Rows from block 10, named by matrix and row number. Each number is 200 + 20 x the weight over its row's rms, rounded and kept within 0 to 999. All counts start at 0.
# conv: 3x3 conv (model.mid.1.conv.weight, 256x256x3x3), inputs 155-159, a 3x3 kernel for each
conv.26,204,215,210,176,160,183,204,191,192,209,191,222,236,258,199,202,199,194,202,212,197,206,190,203,206,204,200,200,199,198,195,191,203,194,200,197,213,220,211,193,176,190,190,206,188
conv.27,203,204,200,216,211,214,199,198,198,166,157,156,214,212,210,179,173,163,203,203,201,207,205,205,201,202,198,202,201,200,200,198,198,200,200,199,203,207,201,211,213,211,203,206,203
conv.28,210,209,209,205,205,206,212,211,212,199,194,197,185,191,180,186,188,186,205,208,207,204,205,205,206,208,208,203,203,203,202,203,203,203,203,203,214,212,213,208,206,209,211,210,212
conv.29,191,181,198,232,212,232,212,199,210,222,189,221,180,164,167,215,204,189,192,198,188,191,188,189,211,211,199,195,189,196,212,206,212,197,197,199,192,197,194,218,205,216,211,215,214
conv.30,187,200,200,217,208,219,200,192,195,155,179,154,307,285,183,177,161,182,209,201,208,200,198,196,206,197,199,206,207,209,187,191,190,203,203,202,200,206,213,209,212,213,202,202,194
conv.31,209,213,215,183,174,174,187,184,180,178,190,198,224,201,236,244,241,220,224,208,216,195,184,189,189,188,195,203,206,208,196,191,196,196,200,194,215,212,218,166,181,141,203,195,183
conv.32,206,194,212,206,217,211,202,175,206,181,191,172,225,249,166,189,190,203,189,211,201,194,224,194,195,201,208,199,197,206,202,211,198,204,193,207,200,192,204,201,207,207,204,177,191
conv.33,204,203,210,182,185,178,194,189,189,205,192,194,213,231,204,250,208,214,210,193,202,192,197,192,198,189,191,205,207,210,185,187,184,205,203,200,200,201,204,177,189,157,199,200,195
conv.34,205,206,204,208,209,208,205,205,205,185,177,183,195,193,193,184,179,182,203,205,203,202,204,203,204,205,205,202,202,202,201,201,201,202,202,202,208,209,207,207,208,207,207,208,207
conv.35,199,197,185,192,162,214,197,203,185,215,194,228,179,239,181,218,212,222,208,184,189,201,144,198,217,197,197,204,199,192,209,193,212,205,211,198,196,208,187,188,173,205,173,208,186
conv.36,205,192,199,211,211,210,217,192,204,184,199,178,263,258,179,170,166,200,194,197,199,191,200,191,208,203,202,202,200,204,192,207,193,204,200,203,197,197,190,209,213,211,199,190,187
conv.37,206,187,207,201,164,222,230,210,222,247,276,212,171,231,116,245,247,175,202,184,196,204,189,209,215,202,205,215,207,214,187,187,189,215,207,208,191,181,196,201,172,218,214,209,216
conv.38,204,205,201,212,212,211,201,201,200,172,165,163,208,194,205,182,178,170,205,204,202,206,204,203,202,202,200,202,202,200,200,199,199,200,201,200,205,207,202,209,213,209,203,205,203
conv.39,176,186,181,230,218,224,199,218,186,166,201,174,281,264,188,178,163,228,219,194,215,189,171,191,214,211,186,204,204,205,186,193,195,199,211,199,201,208,198,214,213,209,201,215,187
conv.40,210,211,210,205,205,206,213,213,213,198,191,197,187,193,183,185,185,185,205,208,206,205,205,206,207,207,208,203,203,203,203,203,203,203,203,203,214,212,213,208,207,209,212,210,212
conv.41,206,204,201,217,212,216,203,199,202,166,159,158,213,207,209,185,177,162,203,204,200,206,207,205,202,205,199,201,200,200,200,198,200,199,200,199,204,207,201,214,213,214,203,205,204
conv.42,194,195,214,213,198,216,202,181,204,155,174,184,231,228,171,163,170,177,206,205,194,196,186,192,197,186,202,204,197,206,201,194,202,205,195,205,196,196,212,202,185,205,204,192,199
conv.43,195,202,206,218,196,222,193,192,198,187,189,220,205,259,264,203,194,192,200,194,191,201,188,204,194,191,196,203,205,206,200,194,204,207,210,208,207,209,209,194,182,189,199,208,204
conv.44,224,210,213,205,179,202,193,192,189,203,186,215,220,240,186,190,164,214,215,206,208,203,202,203,197,199,190,200,200,202,207,207,213,192,201,196,224,224,207,200,187,182,181,201,174
conv.45,208,208,208,205,206,206,210,209,210,195,189,195,188,191,184,186,185,186,204,207,206,202,204,204,205,207,208,203,203,203,202,203,202,203,203,203,212,211,211,207,206,208,210,209,210
conv.46,192,183,205,206,200,205,213,180,206,181,205,194,274,253,202,146,168,176,189,198,195,180,192,185,210,205,208,197,193,201,195,204,200,203,199,208,193,191,203,204,201,199,202,184,196
conv.47,199,190,188,197,208,205,179,172,187,181,193,199,172,240,203,205,206,228,194,194,191,190,213,194,186,188,195,202,206,204,190,195,188,205,200,204,182,180,177,204,213,204,175,173,173
conv.48,206,210,205,207,208,208,205,208,206,191,179,187,195,193,188,191,181,183,203,207,204,202,204,204,204,207,205,202,203,202,200,200,200,202,202,202,210,212,209,207,210,207,207,210,208
conv.49,200,183,199,220,208,214,207,176,201,162,188,189,226,203,228,183,189,214,196,199,190,190,195,186,199,192,203,202,201,206,196,196,193,201,197,204,190,190,191,216,210,206,204,196,200
conv.50,208,207,206,210,209,210,209,205,208,184,178,177,195,191,189,183,181,175,206,206,205,207,207,206,204,205,204,203,202,202,201,200,201,200,201,201,209,210,208,211,211,211,207,207,208
conv.51,193,190,189,206,210,196,174,181,179,167,159,173,223,214,253,205,178,204,198,192,197,191,202,189,195,195,193,197,196,196,192,193,187,195,191,193,187,194,189,192,197,184,188,190,186
conv.52,180,201,191,209,200,216,186,205,185,239,177,219,261,197,179,286,197,239,213,209,212,199,187,196,199,201,194,201,201,199,189,188,194,198,198,193,191,203,201,198,198,199,196,207,191
conv.53,208,195,209,188,193,186,193,183,196,215,173,229,159,206,185,225,175,214,186,195,195,182,197,195,201,210,207,197,190,200,193,194,195,202,196,204,196,198,200,205,191,207,189,193,194
conv.54,201,205,201,217,210,199,189,177,180,172,183,208,228,223,233,212,202,226,207,191,189,213,206,201,187,174,191,203,208,203,196,194,189,200,199,193,195,205,198,203,209,188,193,200,181
conv.55,182,196,184,180,192,181,183,211,184,209,224,223,246,243,226,219,197,242,206,198,215,167,172,173,205,210,197,198,204,199,176,185,183,201,214,199,205,209,202,175,188,171,203,219,199
conv.56,208,207,205,211,210,210,206,205,206,181,174,173,194,195,189,185,183,176,207,205,205,207,205,206,203,203,201,203,203,202,201,200,201,201,201,200,209,210,207,211,211,211,207,209,207
conv.57,207,209,205,209,209,209,207,207,207,187,178,169,200,196,185,190,181,168,205,205,204,205,206,205,204,205,203,203,202,202,201,200,201,202,202,201,209,211,208,208,210,209,207,209,208
conv.58,209,211,205,209,206,208,201,203,202,164,164,147,219,198,215,176,177,151,208,207,204,211,202,204,202,201,198,202,202,198,201,198,201,197,199,196,210,212,207,204,206,206,204,209,204
conv.59,203,179,210,186,187,198,211,181,210,155,181,145,237,190,257,141,171,137,213,198,200,191,195,179,199,184,203,199,194,204,199,198,203,196,191,201,198,184,204,182,197,180,200,178,205
conv.60,220,222,222,172,171,178,213,195,212,172,146,205,265,241,311,211,200,181,207,215,191,217,200,205,188,189,196,205,205,203,195,188,195,195,201,200,207,208,196,192,189,193,202,212,205
conv.61,205,197,217,184,172,201,190,172,204,155,182,151,202,192,188,219,226,179,206,215,204,195,189,192,190,188,195,207,207,209,187,181,191,201,197,202,199,194,203,186,178,186,201,199,207
conv.62,184,194,179,220,212,218,191,192,175,216,250,214,240,219,164,214,247,209,205,185,193,202,184,202,207,192,193,204,207,205,187,192,190,204,208,199,193,197,190,215,215,209,190,198,176
conv.63,207,209,210,202,200,213,198,198,204,189,170,130,223,233,149,188,190,130,199,200,201,204,203,211,198,198,199,202,202,203,196,197,202,201,200,201,203,207,205,206,205,215,204,206,208
conv.64,204,206,201,209,213,210,205,203,204,182,171,184,189,187,181,196,187,189,206,202,202,207,206,204,204,203,200,203,201,201,200,199,198,200,200,199,203,207,201,212,217,211,203,206,204
conv.65,198,193,207,204,193,203,194,174,187,191,204,202,232,238,202,174,187,191,206,201,201,193,196,197,201,193,207,202,199,206,192,198,196,203,197,203,202,194,209,198,198,188,203,186,191
conv.66,204,203,204,206,210,206,206,204,206,192,186,197,187,189,188,190,186,195,202,205,204,202,205,203,204,205,204,202,201,202,201,202,201,201,201,202,207,208,206,207,209,208,206,207,206
conv.67,191,192,177,200,207,199,190,199,192,206,191,228,225,252,236,204,169,232,194,198,198,188,198,185,202,207,196,195,196,191,197,201,195,198,197,193,186,195,181,200,207,203,192,207,188
conv.68,179,182,184,193,192,200,177,179,185,215,166,228,280,287,256,191,180,189,179,194,196,185,201,196,196,205,202,194,198,199,192,196,191,205,201,200,187,190,187,183,180,184,191,195,186
conv.69,195,189,199,201,186,196,204,176,193,205,184,216,232,216,241,218,207,170,200,197,191,198,195,192,199,185,206,200,203,205,193,191,191,203,200,204,201,199,204,188,188,175,204,196,201
conv.70,183,167,187,206,198,218,189,192,194,212,180,227,194,222,189,196,168,198,191,185,207,184,185,195,218,217,227,195,192,203,193,197,198,206,204,211,200,192,202,209,200,222,189,191,202
conv.71,194,216,185,215,222,206,179,232,175,150,160,154,273,265,231,184,139,147,212,185,212,218,203,221,193,197,181,198,201,193,207,210,203,199,206,192,198,215,198,183,187,187,181,208,176
conv.72,188,190,195,204,196,203,204,176,195,180,207,208,223,226,218,182,213,193,203,195,187,202,184,193,196,179,198,206,204,206,193,190,191,207,203,206,196,196,201,197,194,195,207,201,205
conv.73,205,210,203,212,213,213,201,203,203,185,183,180,191,201,182,208,187,209,207,205,203,207,205,204,203,203,198,203,201,200,200,198,199,199,199,198,203,207,199,214,214,213,202,206,202
conv.74,174,183,175,219,223,229,186,211,187,156,180,140,277,264,195,147,134,165,202,193,206,189,183,191,208,211,193,194,195,193,197,203,202,191,201,194,187,186,184,203,214,214,195,202,190
conv.75,187,192,212,206,188,221,193,192,187,222,245,223,270,283,218,171,181,174,195,180,194,200,195,214,205,193,205,196,189,205,206,213,213,200,192,198,185,181,205,213,190,227,200,196,187
conv.76,199,208,201,195,200,215,189,214,202,187,181,178,180,233,134,216,169,186,197,204,212,179,186,200,201,218,205,200,205,203,188,191,197,203,210,207,196,197,194,204,198,203,190,201,196
conv.77,208,201,195,209,204,193,205,193,196,166,172,188,181,187,234,234,209,234,214,203,199,206,202,177,196,181,178,208,209,204,191,188,181,203,196,194,191,203,183,195,202,169,200,207,196
conv.78,202,204,202,206,210,207,203,202,204,185,180,191,192,191,193,189,182,191,202,204,203,201,205,203,202,205,204,202,201,201,202,201,202,201,201,201,207,209,205,207,209,207,205,207,205
conv.79,207,206,205,207,208,207,207,203,206,182,175,181,194,193,190,192,185,181,203,206,203,203,205,203,202,205,203,203,203,201,201,198,200,201,202,201,208,209,206,210,210,209,205,207,205
conv.80,197,214,205,190,175,199,201,205,193,205,201,211,164,185,154,237,235,213,213,204,202,204,180,199,206,202,192,202,208,203,181,177,189,196,208,199,210,217,211,195,190,191,198,217,201
conv.81,169,170,162,219,223,215,178,177,180,211,208,221,228,232,213,214,199,260,175,179,186,183,202,182,205,202,195,197,196,198,198,205,188,211,200,201,177,184,177,213,221,216,194,197,189
conv.82,203,199,220,198,153,215,222,194,223,185,231,189,209,235,194,198,251,127,208,210,197,225,179,217,200,190,200,212,206,204,198,176,209,202,207,206,195,192,203,198,164,204,199,206,220
conv.83,192,196,198,202,195,211,206,195,202,166,166,192,282,238,229,156,155,157,191,185,188,195,189,198,209,199,209,202,200,203,197,197,195,207,204,210,205,202,203,189,196,199,208,201,201
conv.84,200,199,200,205,209,206,199,199,200,185,185,190,193,194,198,188,187,191,199,206,203,197,202,200,200,203,205,201,199,200,202,203,203,200,200,201,205,204,205,204,206,205,202,202,203
conv.85,207,213,205,208,209,208,206,208,207,186,167,183,183,186,182,194,184,178,206,206,204,206,206,205,204,206,202,203,203,201,200,198,200,200,202,200,208,213,206,211,212,208,204,209,206
conv.86,204,207,203,207,210,208,205,206,205,188,183,189,191,193,182,194,184,192,203,205,204,204,206,205,203,206,204,203,202,202,201,201,201,202,202,201,208,209,206,209,211,210,207,208,207
conv.87,187,194,184,212,204,198,203,205,200,195,216,230,215,217,172,221,204,256,187,190,192,175,189,180,198,203,196,209,212,208,187,189,185,215,213,207,183,197,187,218,208,188,191,201,193
conv.88,191,185,188,211,212,225,205,217,209,213,198,212,157,180,111,190,176,218,196,197,214,183,177,192,227,226,209,201,199,203,198,203,203,204,206,204,191,190,183,213,203,211,193,203,197
conv.89,206,223,215,186,179,194,194,196,210,199,197,189,157,203,187,242,238,177,204,211,198,206,196,200,189,190,196,204,209,207,192,183,189,204,204,205,204,215,211,184,174,181,204,216,212
conv.90,209,209,206,207,206,208,209,207,210,188,178,202,188,185,190,190,186,203,205,207,203,207,206,206,204,205,204,204,203,202,201,199,200,201,201,201,209,210,207,210,211,210,206,207,207
conv.91,217,201,214,177,182,189,212,183,192,208,197,247,139,167,171,209,195,212,217,197,199,201,180,201,207,191,209,213,205,210,187,187,193,208,205,204,210,199,203,186,188,196,203,196,194
conv.92,175,193,177,217,215,221,176,197,186,221,178,214,179,246,220,251,234,215,207,204,205,208,202,198,190,190,190,204,209,197,193,187,192,202,205,195,182,198,185,202,198,200,182,203,193
conv.93,208,201,210,222,200,223,229,188,217,159,215,197,165,149,112,212,240,230,205,221,200,196,199,194,204,202,199,210,211,213,188,189,191,206,205,208,198,198,191,224,208,206,215,207,206
conv.94,210,212,209,203,205,205,214,213,213,198,190,202,179,183,176,188,187,189,205,207,206,206,206,207,206,207,207,203,204,203,201,202,202,202,203,202,212,212,210,210,210,210,211,211,210
conv.95,203,200,201,208,207,209,201,196,201,169,175,164,191,190,199,197,205,160,205,201,201,208,206,206,201,201,203,204,201,201,200,196,198,201,200,199,194,199,197,213,210,211,196,197,200
conv.96,205,207,204,206,207,207,207,208,207,197,183,194,185,184,180,197,186,190,203,205,204,204,205,205,204,206,205,202,202,202,201,200,201,201,202,201,207,208,206,209,210,209,207,208,207
conv.97,178,194,171,210,241,201,182,221,183,176,195,173,242,264,194,197,170,204,211,197,216,199,220,193,211,216,196,200,199,195,199,208,189,200,199,194,180,185,184,198,219,197,193,197,182
conv.98,202,218,215,175,196,179,200,214,199,194,176,208,241,265,235,201,175,138,206,202,205,193,188,198,200,200,205,196,193,200,197,200,199,198,196,197,206,207,221,181,186,193,216,215,214
conv.99,166,178,180,201,198,212,189,185,199,185,203,192,162,152,137,198,229,210,189,189,186,179,168,178,201,193,199,199,199,198,199,196,197,204,202,207,167,170,180,199,198,203,188,184,192
conv.100,205,210,200,212,211,213,201,205,202,185,170,175,189,189,178,200,185,182,205,204,202,210,206,206,202,204,199,203,202,200,200,198,198,198,200,198,204,210,202,215,215,213,203,206,203
conv.101,205,207,204,205,208,207,204,206,206,183,177,192,189,187,188,189,183,193,204,206,204,202,205,203,204,206,205,203,203,202,201,200,200,202,202,202,208,209,206,207,210,208,206,208,206
conv.102,206,204,220,188,157,193,229,191,218,198,216,227,147,149,124,219,272,211,207,218,197,190,166,183,208,201,206,209,205,208,191,183,201,202,210,211,214,210,212,192,172,185,208,210,210
conv.103,180,180,180,225,230,226,182,199,187,162,199,165,270,271,173,185,160,228,203,195,216,193,208,203,195,201,195,205,208,207,190,199,194,204,204,200,181,182,185,223,228,222,187,184,180
conv.104,188,197,192,200,213,210,195,210,194,173,199,194,199,229,176,170,189,219,213,196,215,192,185,194,210,206,207,200,203,204,187,194,193,201,206,205,200,198,200,201,210,201,195,200,196
conv.105,182,202,176,187,202,173,167,189,175,172,207,229,254,254,249,206,192,264,203,188,205,187,197,189,185,184,193,206,216,204,182,192,178,211,210,201,188,203,186,181,196,164,184,196,171
conv.106,219,218,214,186,194,181,213,201,207,226,172,251,216,189,264,174,131,184,203,210,201,193,203,195,209,208,210,196,192,195,208,217,203,194,189,191,208,218,198,195,203,194,201,202,200
conv.107,171,194,176,223,204,228,188,213,188,177,170,202,204,262,146,208,190,204,211,197,203,199,164,200,213,206,192,205,204,199,197,189,195,209,211,201,180,198,188,210,193,221,186,214,193
conv.108,190,202,196,215,183,210,197,203,192,206,182,211,204,222,192,215,207,186,207,198,195,202,178,198,206,201,193,203,198,199,205,195,207,199,203,196,198,211,200,206,189,194,193,213,195
conv.109,186,196,181,216,211,219,196,213,200,196,211,213,200,244,180,192,181,206,203,200,203,185,180,188,212,218,193,202,206,201,191,192,190,206,213,205,192,202,182,209,205,205,197,217,196
conv.110,190,196,181,212,214,214,202,205,196,180,229,216,180,191,137,200,216,236,199,199,199,196,193,196,201,203,192,198,200,195,195,199,196,198,203,198,189,194,189,213,215,214,199,207,194
conv.111,218,229,223,157,149,160,204,212,214,233,215,209,146,208,208,260,265,187,207,203,198,208,190,201,193,190,195,202,203,201,196,190,195,199,198,195,201,210,210,178,165,171,201,215,214
conv.112,193,194,196,195,197,179,179,162,188,186,170,188,238,223,270,231,201,210,195,199,189,191,205,180,183,179,194,202,201,200,190,187,180,203,192,195,185,195,195,193,198,179,200,195,199
conv.113,202,204,200,209,213,208,201,204,202,186,174,191,196,200,197,186,178,191,199,205,203,199,207,202,203,207,205,201,201,201,202,203,201,202,201,202,208,209,206,210,212,210,206,207,205
conv.114,196,206,200,216,204,209,203,204,202,144,166,180,200,237,218,181,178,243,206,197,194,179,169,174,198,195,185,210,211,209,180,180,182,207,211,207,215,218,207,206,204,197,221,227,216
conv.115,190,216,195,189,199,194,187,226,194,176,200,195,198,232,181,220,211,199,218,199,214,191,171,193,195,197,190,200,206,199,187,188,188,203,207,196,200,216,209,187,190,190,204,226,208
conv.116,192,199,185,180,191,184,208,218,199,232,198,242,187,224,176,252,232,247,209,201,209,183,177,183,205,206,195,200,200,196,191,189,191,200,203,195,195,202,194,179,193,183,204,210,197
conv.117,205,203,212,208,173,209,217,182,203,212,220,231,181,177,166,206,244,194,196,200,182,201,183,200,199,191,198,210,205,208,199,194,205,206,207,207,192,194,189,215,192,207,196,198,195
conv.118,204,222,212,179,180,192,197,196,197,241,223,235,208,180,136,267,250,198,199,206,197,208,198,208,196,199,195,193,199,198,196,198,199,195,196,194,208,216,211,184,181,187,201,211,201
conv.119,196,195,202,228,224,233,186,198,191,163,178,128,201,181,184,204,185,171,210,195,205,198,190,196,191,194,185,199,201,202,193,191,196,193,198,193,200,201,197,213,215,209,204,207,206
conv.120,181,185,178,209,209,200,192,187,181,200,235,213,271,243,169,197,193,216,194,189,199,186,188,190,194,193,190,209,213,209,181,193,188,211,216,206,189,196,189,209,203,199,191,198,185
conv.121,219,234,218,148,170,154,199,219,213,235,196,234,180,231,255,251,208,189,214,214,213,201,193,196,191,197,200,202,208,200,184,183,184,198,203,194,207,219,210,167,173,168,203,222,213
conv.122,196,215,194,193,217,194,182,200,185,188,177,201,235,249,242,171,156,211,203,188,201,215,210,202,197,185,187,196,203,200,191,203,191,196,196,193,206,211,200,183,200,188,203,210,190
conv.123,195,209,204,192,185,188,200,193,190,199,198,231,217,200,205,191,215,227,216,194,193,198,172,187,197,181,181,203,201,204,196,192,196,198,200,196,209,217,209,187,188,179,209,216,201
conv.124,204,211,202,209,213,205,200,204,201,184,169,174,191,183,186,203,190,180,208,203,204,209,208,207,201,201,198,204,203,200,199,196,198,199,200,198,202,207,201,211,215,207,201,205,202
conv.125,193,185,203,191,187,185,188,184,205,199,190,186,205,224,146,264,210,216,206,215,222,183,203,194,201,213,221,213,210,215,191,188,183,224,211,215,189,186,203,179,175,175,198,192,204
conv.126,157,171,156,242,245,236,175,202,178,157,180,165,281,226,195,199,162,236,203,193,206,194,188,195,205,204,192,203,204,201,191,193,189,203,205,200,167,177,169,227,235,224,183,192,179
conv.127,186,197,188,211,227,207,177,184,182,148,150,176,164,175,212,179,183,191,198,181,188,209,211,208,187,177,200,198,206,202,197,204,191,200,198,201,186,199,198,204,214,188,183,187,188
conv.128,210,212,208,207,208,207,211,209,209,187,180,189,189,190,189,186,182,184,204,206,204,207,208,207,204,205,204,204,205,203,201,200,201,202,203,202,209,212,208,211,214,211,209,211,208
conv.129,210,214,209,204,205,205,212,214,211,198,190,202,183,186,180,189,186,191,205,208,205,204,206,206,206,208,207,204,205,204,201,201,201,204,204,203,213,215,212,210,211,210,213,214,212
conv.130,198,206,207,222,186,224,192,191,193,145,157,153,218,255,192,231,223,180,222,214,208,204,185,200,197,199,194,208,208,208,191,179,192,198,202,198,201,206,204,200,188,189,192,202,192
conv.131,190,193,188,197,174,198,195,191,184,189,190,218,186,205,221,230,244,234,210,195,187,196,158,182,194,181,185,203,202,197,194,182,194,197,203,194,191,200,189,197,187,188,188,204,191
conv.132,208,210,205,215,215,214,210,208,208,180,170,177,188,196,184,182,179,179,206,204,203,211,210,210,205,205,202,204,204,202,202,201,201,201,202,201,207,211,205,219,221,219,207,210,206
conv.133,188,188,187,213,234,203,185,194,197,163,169,202,298,262,305,152,107,216,197,198,205,196,221,193,197,202,200,205,206,206,184,194,179,207,201,204,194,194,196,199,213,189,199,197,196
conv.134,194,212,205,195,202,212,183,210,189,192,183,174,195,235,135,212,195,188,214,199,216,196,183,205,205,205,194,198,199,204,187,192,196,194,200,193,204,205,207,193,191,207,199,214,199
conv.135,211,213,208,211,210,210,211,211,209,181,172,178,189,188,185,181,178,176,207,207,205,209,209,208,206,206,204,204,204,202,202,201,202,201,203,201,209,214,207,214,217,215,209,213,209
conv.136,195,169,194,217,179,220,210,154,192,247,223,238,138,165,180,215,256,183,183,186,170,210,195,206,207,190,199,197,190,198,212,205,211,199,194,200,186,176,183,214,199,218,188,177,185
conv.137,196,203,192,214,195,218,195,200,186,198,213,199,185,202,162,233,234,208,207,179,186,200,167,203,204,189,190,200,199,199,210,204,206,207,205,200,195,202,194,199,195,193,193,203,190
conv.138,200,183,202,212,152,213,215,159,189,209,244,227,195,198,195,198,267,186,203,201,181,218,176,208,199,182,193,208,201,202,203,188,210,200,202,200,199,192,193,200,171,193,195,191,187
conv.139,196,192,202,214,197,222,199,190,195,169,172,159,160,161,139,229,224,205,204,195,190,197,186,194,199,195,187,204,201,207,194,190,195,201,199,200,195,186,188,204,204,192,200,198,195
conv.140,164,196,170,217,223,222,176,234,189,185,180,191,242,288,203,210,185,191,215,194,214,190,173,194,206,203,193,199,205,194,202,196,202,202,212,197,183,200,188,209,209,209,182,218,193
conv.141,191,209,212,199,205,208,180,197,188,189,161,191,197,222,133,241,190,226,221,210,222,193,187,198,207,203,204,203,203,211,188,188,189,197,195,194,196,201,208,199,199,199,197,202,191
conv.142,214,209,198,183,192,196,198,194,191,228,232,211,250,243,216,208,204,197,197,204,198,201,195,203,193,203,189,195,202,195,189,199,199,189,204,193,218,216,187,191,198,192,194,209,186
conv.143,211,215,209,206,207,207,212,214,211,192,184,195,184,186,182,187,184,186,205,208,205,206,207,207,206,208,206,205,205,203,201,201,201,204,204,203,213,215,211,211,213,211,212,214,211
conv.144,210,213,208,205,208,206,211,212,210,193,183,194,185,186,182,190,183,186,204,207,204,205,207,206,205,207,205,204,205,203,200,200,200,203,204,203,211,214,209,210,212,210,210,213,209
conv.145,174,169,175,210,217,211,176,171,178,217,172,222,214,205,182,221,216,218,195,185,200,184,191,191,205,197,203,201,203,206,187,192,184,207,202,204,168,169,172,204,208,200,181,178,181
conv.146,210,216,202,221,221,212,203,207,199,138,189,181,174,201,215,156,199,224,210,206,202,214,210,208,203,202,197,205,205,200,202,199,198,201,202,199,207,214,202,217,221,213,207,212,203
conv.147,176,188,176,221,247,211,176,193,183,193,172,194,224,223,210,198,170,216,190,179,191,195,210,192,205,197,205,198,199,202,199,206,185,207,198,203,176,182,184,202,220,206,199,195,190
conv.148,213,216,212,203,204,204,216,216,214,202,192,205,183,187,178,186,185,189,205,209,206,206,207,207,207,209,208,205,205,204,202,202,202,204,204,204,215,216,214,211,211,211,214,215,214
conv.149,209,192,225,213,158,220,231,171,218,186,218,192,151,157,103,229,279,182,205,219,190,199,175,195,207,201,203,210,202,210,199,182,208,205,207,212,209,198,211,203,173,198,211,201,205
conv.150,183,189,188,247,259,248,183,193,189,137,130,143,208,177,221,165,150,191,191,200,195,204,219,197,199,203,192,192,194,195,200,204,200,190,191,194,189,195,187,230,239,232,200,204,192
conv.151,219,208,222,188,155,196,211,176,200,202,207,217,164,204,167,205,223,191,205,209,189,201,175,196,201,193,199,205,199,204,199,187,204,196,198,200,212,210,211,199,175,198,198,203,194
conv.152,203,213,203,201,184,200,193,195,180,193,191,194,232,247,211,222,212,198,216,206,210,215,188,208,204,196,194,200,202,201,190,188,197,191,200,189,213,216,206,197,189,193,201,217,192
conv.153,211,212,208,208,210,207,211,210,209,182,175,180,188,187,188,185,184,174,206,205,204,208,209,207,204,205,203,204,204,202,201,200,199,202,203,202,209,214,208,212,216,211,209,212,209
conv.154,189,198,188,189,200,193,167,195,173,201,172,207,189,235,216,232,172,205,195,190,197,184,187,195,190,200,188,196,196,196,188,190,190,195,198,192,183,194,186,192,193,189,181,197,184
conv.155,188,191,187,195,218,203,179,205,180,195,204,192,259,256,162,169,133,213,202,175,215,194,206,208,208,203,195,205,204,209,193,209,191,208,201,196,186,183,184,193,200,208,190,193,177
conv.156,191,176,194,217,210,246,205,179,200,192,223,215,136,207,127,203,223,224,198,198,195,186,187,193,215,204,208,196,194,201,195,202,196,199,191,200,182,172,184,225,218,240,196,184,191
conv.157,209,213,207,206,208,206,209,211,208,187,182,197,184,189,191,187,185,194,203,207,204,204,207,206,204,207,205,204,205,203,201,200,201,203,204,203,211,213,209,209,211,209,210,212,209
conv.158,187,179,201,227,200,234,198,161,193,203,210,203,213,215,163,208,233,195,192,200,189,191,192,192,201,192,199,198,196,203,195,199,200,199,195,202,189,184,193,217,205,219,199,183,190
conv.159,189,195,184,217,230,211,176,194,180,172,149,177,191,209,212,217,179,211,197,187,195,195,198,192,196,195,190,196,198,197,192,193,187,197,195,193,182,194,184,209,215,205,191,199,191
conv.160,207,210,206,207,209,207,209,209,207,191,183,197,186,189,187,187,180,192,202,206,204,202,206,204,204,207,206,204,204,203,201,202,201,203,204,203,211,213,208,209,212,210,210,211,208
conv.161,181,183,174,218,217,220,204,206,189,173,198,204,261,180,199,239,196,251,213,198,213,188,174,190,216,211,202,206,208,205,178,185,180,202,210,198,179,183,176,208,227,216,197,206,188
conv.162,188,183,189,222,181,225,207,185,185,180,204,208,241,250,185,199,207,197,217,207,199,208,165,194,209,192,188,209,199,204,196,188,203,203,199,198,193,191,193,210,185,212,200,205,193
conv.163,193,189,191,224,235,219,190,189,190,159,154,144,267,218,249,193,173,204,198,192,195,200,205,196,202,200,201,201,199,201,196,198,194,202,198,200,194,194,197,210,225,214,200,197,197
conv.164,196,200,204,205,177,200,203,183,189,220,194,210,215,178,215,217,223,182,215,201,191,212,181,197,204,183,196,202,201,202,195,189,198,195,199,198,207,205,207,198,191,185,204,203,202
conv.165,209,218,204,203,181,209,200,207,190,181,205,192,205,236,192,206,217,200,221,206,202,209,176,201,205,194,185,201,197,196,205,196,206,197,199,193,205,204,201,198,188,199,197,205,192
conv.166,201,202,211,198,162,201,209,180,197,195,199,209,203,237,211,230,249,187,210,209,192,199,169,192,198,189,196,206,204,203,198,183,204,201,207,202,197,202,198,188,171,182,192,200,195
conv.167,209,210,206,174,160,186,192,191,181,208,217,213,250,274,228,213,209,170,218,214,218,204,186,211,202,202,196,200,202,200,191,193,204,187,202,189,219,214,206,182,169,181,194,207,193
conv.168,207,210,205,203,206,203,207,210,206,192,183,199,189,190,193,189,182,192,202,206,204,200,205,203,204,207,206,204,204,203,200,200,200,203,204,203,209,212,207,206,209,206,207,210,206
conv.169,202,219,206,170,171,174,202,203,201,211,206,203,201,243,169,199,219,182,204,218,204,182,179,184,196,208,197,199,204,200,187,189,195,197,206,201,209,212,210,177,172,167,197,201,192
conv.170,192,203,176,213,216,177,176,192,178,194,164,227,267,230,234,172,135,215,192,203,197,190,202,191,186,197,192,194,205,191,204,207,199,200,202,195,180,203,171,226,227,187,159,182,165
conv.171,195,199,208,178,156,199,193,195,196,219,196,221,169,218,103,224,199,174,205,215,214,192,171,201,214,218,211,195,190,195,203,198,208,193,195,191,193,202,211,182,165,200,189,200,196